From a checkpoint of a small image flow-matching model: arch uvit, activation gelu.
Rows from block 7, named by matrix and row number. Rows with one number belong to one attention dimension. Each number is 128 + 24 x the weight over the matrix's rms, rounded and kept within 0 to 255. All counts start at 0. Numbers have three digits each.
# v: attention query, key and value (stacked) (model.blocks.7.attn.qkv.weight, 384x160, the v third), inputs 80-159
# proj: attention output (model.blocks.7.attn.proj.weight, 160x128, transposed), outputs 80-159
v.15:114146095141117175149062141073135135149177141138153095110121120142170152123085088116110131150095141171179130131144155077128118115128115115141120114118133106150119152083088115167121127110122112095132161154147071138139173153092079091119139120
proj.15:130130132112128173125138146157161174108070117137079178162144121100073132140140178124164118178136110124073140096149097145117130104094167159126100137108120114124171135152130142132121174127149177174129108128080158139135067098130114148117159174
v.16:102123113143123176145056125089143138134194145146183093113096135120165173151114099139134110148094101159195137129123143082129144096095123113118148132100168119163112140082101121152114125136120122112136154162131102126158180128110111076130169127
proj.16:122159122097120170123148148158146176116075111124051161123158122138073122123132184106157141192133137115059126105159126130112138117108156176153090139112104120110162161147142146137123162108167145154128112114083128161106089127127105170109133166
v.17:137129100160130182114097133102127118127162136134160126149129123131158139121117114129105158115105137184122121138110132107136133132127093124150118124126137115117124135126089127147127130129094115090139133150142117132134152159129106120128111118
proj.17:120130145114117150146123131140143146106095100145108153145144150110106105138133157110143127170115114127088119085136132150108152108111162134115111121112135111153157138160127132115132130118164152160140129133108137137144086080132132128134156165
v.18:134130123136145138124129123131129107151147136126126109132131123133122122138135123113113145126110135136118127120129146117116120147146118127144139133138129131125121132138126125133126123114126122103132125142125123134139124153132119131121109122
proj.18:130124128124134135136126129124119133118131128144144138132131132117141128123114136124127117132129123143105130108119121137122137128124136132118110132121126120137129117144126135125134137129134140132134127132129130126129126114117134130125137122
v.19:129120174088154068132147116179131132101073134129082135101122125129094128149169137133153099128145100074135138133127123161142129111131184114121166142134133167152137103130177132083131141125159145163114124108122186143129103095150163136127159160
proj.19:131125099149122100133130118103103102160184162106151096094122109156160152119104084141103129081145158126163120170120131099142111157160083132134136142137109137094096121087126114158135109140087084083123138123172096101112182186108132119129088082
v.20:130125151075148084114146110167142159097059122139107138111120131105097115143161126129144119133137105074130142128121113147130137117110180121135150137123133142138142094129163124090113142138161157172122121108112189150129120098145153136123177163
proj.20:144116111147109094137130124117107085180178157097121101079126109165153149117102095141112103084139165121147126156136136115138111152157092128133145139139106141107096128088133113140135118127101084076124145123156111116120176177124134113142087092
v.21:129107175178073132149164151134102015204228110062098147150160120160116090117097138155146088151131146159091118076160204191109065174129065127030105135143101108136130140134107126123142099069103102112120116147135065040109036120158092170160024081
proj.21:114174101074191109108113088103082196101098125202193125130079116124172156123156100118094203125143094085191113175067102082130147139144170132154175107130202170141099114134163122111082131132164161117110153082126107191104185103099168133130173149
v.22:124132148121119106138131134129133142113102120130121131126131132122125122120125134127152106150150114100127129112127108133125134118102139133113116134113123125131130117115154138129125141137153144150134130120124136122120134099121145118115160141
proj.22:139126123132133110116130132130122112154138136113111115113123105142122138129135114142121119113133139120149132156137142120140108136137118124136151127132124141116113132108132117129121127125114111106123131129129130132127138151137122127139109123
v.23:147132121139150133119132130135120115128126139113118113131134103148120131128132130116118139116125133143114135124119134120126114140154117123151128121138126147123129132138115122122134136121130129103124129135140126146124120155136111152120106115
proj.23:132133133124121124138128121122121117126135110134141130133124138112137118125128123126124128132124113133127123121115128142113115134138130128115125130131139122126126118147130122118125125126118133136121143131129132124129121113127138127144134126
v.24:121128153089134079136125125158134146114096131136102112115124128147097118147132126127156111143129111089130140130130127139114124104118179135138132135127127146135136117123163121105114150124170139165124131125114150142130127104141137123114160163
proj.24:150117113133125109132133123112112102160164155112119115078119100153151155115111105145110091098146152129139144148128130120144124147145100132126132144129109140112113123088127121143132130131101099081132140119143115112121175166116130122137100091
v.25:118115103138134161123120122111124117149167123137156127145120134114142130132125123124102147105118130136136118135126134122132133134145110126126146121127145120124120138131117119138125121123107125110141130134132115134147135147129134118140124118
proj.25:122131129119131140133125134130140152092108123139133136139142141108118110131124149117141133148125125137097132103127115139121149106104148135132096132114109115148144138152119137131149135129163141150143119144124133124136113109119119132101140135
v.26:151142131130143134133133129135128116134131138119139124134137098139126125126123123120116138138112134146112128124123147116130118142149125130154120125142117147126116129145110129128136127125128131111130127136136122130117114149120109136112098123
proj.26:135128129135119128137127120127126124129124118140132139133125139113134129122127133129125121129126114133125124116121124136114127131129129129110124129126140123129131118135127129120123128130121140143125144128126142121132126110123139126148140131
v.27:200098203104211113112104083197189075085196163130116150125072095144106154168225134155111075132104041181147227109110118166154143046098157072121191127176202255216160072114143145070112147165157172093138091157183219064159102115225157150091178128
proj.27:094232053140068116147154102069032121162161079149158086106143180156179112087099061090116246135163170084166030204103195109098105210214112187106152150100102081072037185129144057153129087053100041104123206082124033179075156136082146110168079112
v.28:144130113141135149107135125108129120115148131123146144143130118110142130122129127130107139102115132160103130131119133119136135136129089113140142123134134134126128129143091132131127126142099128114138123129136130126137125153114116135134110109
proj.28:115138131130115130137130125131133131124116110142137137161133158119126112126131141115133161148114117126122105113124132136113128124134139127123124117128139118134135133144133124117123125118145143152123130126126128140127103101137135125137143151
v.29:123126110140132170119114129121126140121123121142154128152134127122137141119126125132103161115105126153115118138116127095133126134134122132154126122129123120121124137133114128159131119128114124116139130130129121144129138144115122130125136127
proj.29:131113146132109133149121135140148130109101120130108147132143149113113112133124152116142101150114134131093131087140126148118150108113139122116110125112122114160151135133119134114140137126155145151147127135119147128145102090130130115136149148
v.30:088133085176080196171063145060131134174231140155190095118109154131195168137083090135125112150092129173199127134136147073119105123105084132108119118099149088146103159074082110175114120117107113092131171170138069115131200142092077062131145119
proj.30:117145144078154175105138152170169194068033107139054190149144115102041102141167209106177129199134109112059154093159101135123147100071191159154095137116119127128176140176141174119121179131171184194130085127071162172128050101138102174095166188
v.31:131111114151136163126125115114130111154170128124142127134126130122146130124125124134102147112110135159140131133131142118119137139131092122120150126129139124125121140130101117135124108126099120095130129133136110113143129151131127125141099111
proj.31:109140131118130150125124131126136158091112111150152137161131149106121109128132147111144159155119112139105124106118120136118143115111150133128104124121131106141140134161126137125135136128155147161135113138118127134127102103125123139104148142